From a checkpoint of a small image embedding model.
Model: 3.59M parameters, 64-pixel images, arch convnext, activation gelu_tanh, depths [4, 4, 4].
Data: trained on simulated fluorescence microscopy of cells, 97500 training examples, 4.5 epochs.
Rows from block 4 of a small image embedding model, named by matrix and row number. Rows with one number belong to one neuron. Each number is 128 + 32 x the weight over its row's rms, rounded and kept within 0 to 255. All counts start at 0. Numbers have three digits each.
After each neuron's rows are labels from the 100 images, of 14976, where the neuron reaches its highest value: "peak on" is the class under the peak. Only what is clearly more common there than usual is listed. The data: simulated fluorescence microscopy of cells.
# fc1: MLP up (model.blocks.4.mlp.fc1.weight, 480x160), inputs 0-159
# fc2: MLP down (model.blocks.4.mlp.fc2.weight, 160x480, transposed), outputs 0-159

fc1.297:113045143100146148146132180112189125151117178168105187135183153141141132117065146120113117134081138156124141092133078139127133156092098085155088106150140117099208169104166123070146130132166186122122150089126103159084209103121122107097171151101149152095149163124145151132053156083156163168135164088151126124139139094132125161150177132041139157086060102131131155126157047102133111126153141118134148145101142054100093136154099176098156096138113115074119161061127131116137112145153149
fc2.297:200171109147153098100053106156159109111159143126129127146092171144089085134144184135111153143173113123101128109094130101139110056061100100125080076145139113087122141153129050099188085104130102082089123085088135060104099129130096094123126092107123112112156084126136111125129191090163123064096137090106086130163129083126159145140137126143154160150153097174103115124123085191086101128190191158101112127074098174142129101146099148171140086156163109107116061143089161146076150159111146
peak on: cytoplasm

fc1.166:142118058148134159150171151115186111136089150087078140123194121145156181100094146132094112092126201149126145132170127066105097141173085106136110086175135041137104193139147056098136087113086117133189124125143121122114168072137078122131126146164121110143135104071060129129144166138094133098128160114127112150126099069110187097176107125130133104142131102175182180172107194158137131157117149169110105094118138127116136071101122108152123199133105100150101101172106161119197145100155125
fc2.166:128089146236107137106106160158182155141115148106144092074140160142094180111156131096103192121160112125178136177161094101180146130156103143155154094107155120136163147128204163169150148089169132077160106148080161162106116142161160080130089181140122141099095114181104178130143117150144198130072164169078103128081097115093112108091157094113133110131109137144100126160129105120150088196137135129186131107167150206192146126128109153159133133110129207138169133170132095101148163121121128
peak on: cytoplasm

fc1.430:078134144152139139166151122128156165168136128105099143080171194122048071118123066168089196158103087141173100125140153163137166112169114178091118111122148095068095140118103170122194130133093180146132127089156191095168095132120175161145100078103135108147146107126199102123094119172119105170136145088144168091189151092112093122116145167204150068063142123122098129092103141186094089123148177153109114124136126137138139145131155117120087136090122145076129132107133134075073086143145105
fc2.430:078103130110054119065129101122112122122138110092110174180101143119104104112132106117169112100105130114091074113084166123060151123162182141106110111109181076124091122112144164140118140060098144107187117056080117157132147147127126120151115121158173054190106165096174047181053153155100179111111112119140093105099114104105110105075140136144139122102069083109150166113153163118098127130107090121172133154150154087126093105137147124149136134164195098087151124112128063136178142116196118
peak on: nucleus

fc1.434:165161131115103142131087125146047134106146122168198169118075115087145126130147142195108119174117103125077154112076152125148053132137164127108173205133126120098132081169205112127111109132105099136064143158175000075156145157170153148058103154093104118135115121130084101171142133126102122109122117083118156157097104155135112077128110129184119132176166147170128131170119101124142107152088132146175111147137125137147147135063123138112126117107165107146147116175066132138119196113117138
fc2.434:121134082120115105161175137168126116121142100129155097155132153103170109104049129167181147135137137131161098138118139167100110128127126128091145198116107141145126153136098118119174143109104180151146126122164211172112158112113167204190155139124100198102197123131127184084095142145166083061144130087137142077118139116101145201174157179136113149137172141097104115128105117080126130085120069108077196091128091113101092141072101159149153148098032115115127114134144137161111087089090109
peak on: cytoplasm

fc1.347:134144188168118140172160127178148136148142106108197137136131166158065093139112077148052145143109078077145064095123107112122116092104106107159160098158160083069137166117144104110122111148117115139100114124119066121114149057152092097110118114182153116078144119137136119110192095167124082093207124189163159104106092150092158108133093195132165142092088127064114193119153153133106107123091119184154173144160185125110152127134151113115097116138110181096125157080106193166163113121130128
fc2.347:129095095196139091153107155163175133157104118074159154111133102143169181107141133126126162147130096134142127125080145098103096130107167125165117088153150041101149135094138140159132208143123118181153161122139118124124105122107075143183111067109112151131096115113123127134165053166140142149200125141112173060108066143096093088124105160159109157123104105145125136124146127121128099096160166145092145104123112143171100154088093150082222104122113128100074006090130141130163167120078153
peak on: nucleus

fc1.21:174200084093118166126171127135186098088136136142123118112172132118121183194122151061129171128192155081156171172157102065128111110135110134087103130113129073129135101097152101074100157148144085129092099140085151085132156042114152153175142146118046134138126104075131107112110111107120118157110099129091147100148139153127167083126155093161152156066165072176106156157121153117120146122135116110141163151136109169129096129135129148198068194134111049125121147077148123120191137157124149
fc2.21:158105105106148166092127048120159112169099027125144151133118124162149198096188162140169150136055129110125147086125110098097077136104135124103188103115153117113179187120163107177110132101130105117163103159125126125171155126111170078181142176097154065100162142139139199116094159142116140130109099129178106121108174133109154150094111132116143109158116166110163125206168089143108153161112109130114124129090072184120120137171153136089114183191147166185141182162133145117140177114169132
peak on: cytoplasm; nucleus

fc1.367:188155184125110156112102128116185090094058177182099164176128163078070136077094209103172170151129119152137098112094109159175137152130097133131105111153139077136129124134077118108129173158076056121116099144128180120143189108123097161105118182115130167066109171164054092066101141099141133112170072148180100102130173102136106112115158130097112148139097134141102119120111120109191153132124171136103073155148080092119151121132116109137126139141138156190119102177118163158106152164099153
fc2.367:096133137114119111151081147129113140148145152174191090080120133111118163155134203088100109066111116153084191148155134165150096176070107089130169172143126143149098148183136118127166125132109055122119089167073110108174129118191185122157123116155091148158212130107163054111122157094137084095149113107131214114115103085133142112080128114162091119173125119103143112097116100216120105132149157163125166106096196098119121123105163139109125123172135126108167105077159117151091099134091092
peak on: cytoplasm

fc1.96:155166120153135101134160097106097128087103090171103111143190142077167149167142136087112113129167102118131125148213048107136105173129150113060086096094157071143123149050136113087132152103113093181187131128112144137115119134128176133135135142199082135129156133089141132162137050125122104131126148169132091098088149135160193126109147203133090172103125093157157162100092072129101140129134183108140142141100112119079110142157149168192128069124116123148108141085077172113163082189138134
fc2.96:114102118122094140103183123154139139147134147062198131153129122098134122114164114145122135149191124147141193160162090077116094122124094117062194077146170095096119147092132181138130093040127118075080084141107118131127081136155119112127083139131137202149146114127139154095092060112183129131086135133194132139147113131102134157074059112080157121164140149134145110150096088121150122155155123232166116106181115140140118175164189167144169186168136163101114117133144129124122152140082139
peak on: cytoplasm; nucleus

fc1.61:118114127178140157087112134124080123181149141096146143167084204140171092145133128181136039142125073186115161111124148147157096119117117090091185131050091224122176129115151124101170144132130166167088134136135158176079080095125094164145115128095146108091132115141114154109131104067142178191130131115118152172107101115159107145093130089173176137154110101092105149105127087116048150142155127090113180107104051108090177163133133121159177147128155109148084138110093147116158113109121114
fc2.61:131136133105150094157079059175151156080137103127111105067108161166106122121114115175081120127137145170128125193072122099126080130148122089122133127143159152129093099102169158123144088117155149116141105080103099132157089111071098131191113093105122153114136173109072167165157158079146164157103135199175142227148161157153100137181118174136117143117115110153109063139123139101163191196084137125125147043116188147135102074076079107125117148131100123140136137183141085135122130165143159
peak on: nucleus

fc1.442:128165125134106161086128089093077109112174169122126119161138122116097167101151110133135183087060079134107178139156129105100145111090121104062112157100209134108131177109085139143160136165097076112064139097092158097145092119156183158138173146111124146150136110146084104110162184093126130193159176148138122125141161166176194076107143104160173120165110109175152074088087135133118164122144074133116188154128087161094155108152130131202131121159124116052132120119149117110151099084062103
fc2.442:146104190089087077101128157118108096118125088120118125118155112128118129137080087121118162159162125173133129131183153118044127098148068137116123172163200096134134190118169126075119152140138120146147144163160134098216144206152186073112147148119110133146135149100149121094092191149095114165171119172107153174115120124087134174145210119115108121176084186078094131202134175163130142139138132129129114128127154081075145120113095125090086148147116131148214134147137130121140172165138169
peak on: nucleus

fc1.63:089076109125130116085152097067148195178102098119170120114128107143114086113165161134189115092183141134132130206097112137114161145143108159136131140164114074116174146098080173111127141131209118132107123130108160131113140130149160108143076040140152114143061118150141132113062135064122127131147131117099126119161063123102102146113115143144163097177121149133152142151142147080186103107201137164139093131105163170106127140084110111075101182124071152087197158118120137144147090060179086
fc2.63:119116116122098158097120140108075137138171150090100118161146120127182152132098126138058138166153110131154091097142093100156158114110174167077089106108157112108188126094085124149109102105168151132150137119120110090150113178175149125142112117146159061171113117177073128112112179082116136116092159110169098135050159117118115113150060117133176150057131118103140122064103210132056182111139084125110111170093141093061125157113139169167090095113137101129151146108119053127137206081133165
peak on: cytoplasm

fc1.43:146121152087091119139124153134098086111138110134168131092135113151136155141155047118140133104094158130147119097080125136144085112134179153172111159140119142124157092099170106143168077102052125144113142132149018136152180181118126160145111190140094171100150113072078031159167125153153089078143165134110117142125173114119116136065102156142072139077144129154142113151174132122103144135135127120221099169175167133110156118170127177125100106102135175144121106092140071086133193124103164
fc2.43:125131140169148120107174162171150111062084125207092130129128128076085106142142173094157127153150092138150091095145161170156121075158153142106117152121099187148063144129185141121137183128089121098093185179169157148100124157087157131160107117117167188110113141122155144126106089151154080044157075122100189141112142142101147121164161139151095124172125101072080212150150053109148145133091137106157087100126126119145149141148130163116116134120086158159107110155146164160170092081090074
peak on: cytoplasm

fc1.450:107117068118154121109087145131197147148182152122118131166107156141130100106132147165150069148172117161095189113142139139070111187111082077123171129065166176133149124096104147088128115159189115141121075155153146111132124140107092083093137146055139167122104081179151151100176144097137157145180144107112081186138080149156162139099143128141134094185138145111127153089079143066169100106109097106116124146127085147137134166119140117202123110087046111148084174165142110197095107086104125
fc2.450:067138119098134083119172107086107064142136136094095100127134117127095124099109139199082141123133127195141168170129136146143131166144145149110097148169126145122136111136142130117123057136119092134103063119177116096138149072140082087071162168155125139130189126116089134124178105142141140143143178157124101151098180139144119144160163165136121167131187118187143073129108153133083217116112112080097113053072190146121081107131094125070108167142073082133136163184072094119097168125140166
peak on: cytoplasm

fc1.45:111178098122148100159069129125155147135094162079080105135143058098120116139108170122060130135114110114093133101085119102164096088147103137079108092090191205157129124096190108128098180119128092180138138133192049097107108168167153137142061125105117143145166153107165126088127152136109142152149111127121143158111144180127141111172164103142123095145107193099127138132139132133167116173085088170086168146147131111102083160040185165138118124104103188084157197114138117105121095162158159
fc2.45:134115120139168131138117112127109136205185139170138107167119066138192139065108197138114126091152114119183107156132139191127079152162148109095142123094161110129094081191167102101127147107101146152150157109132169167137085099135116127106109121117072108100123108134145088123150122141141130124172141102141141089143095100148090169115194166121127121123170196240194054144176116090131199098144116122142174128094124108160080157168095133119155141190092113146114168118104152109171143079100140
peak on: cytoplasm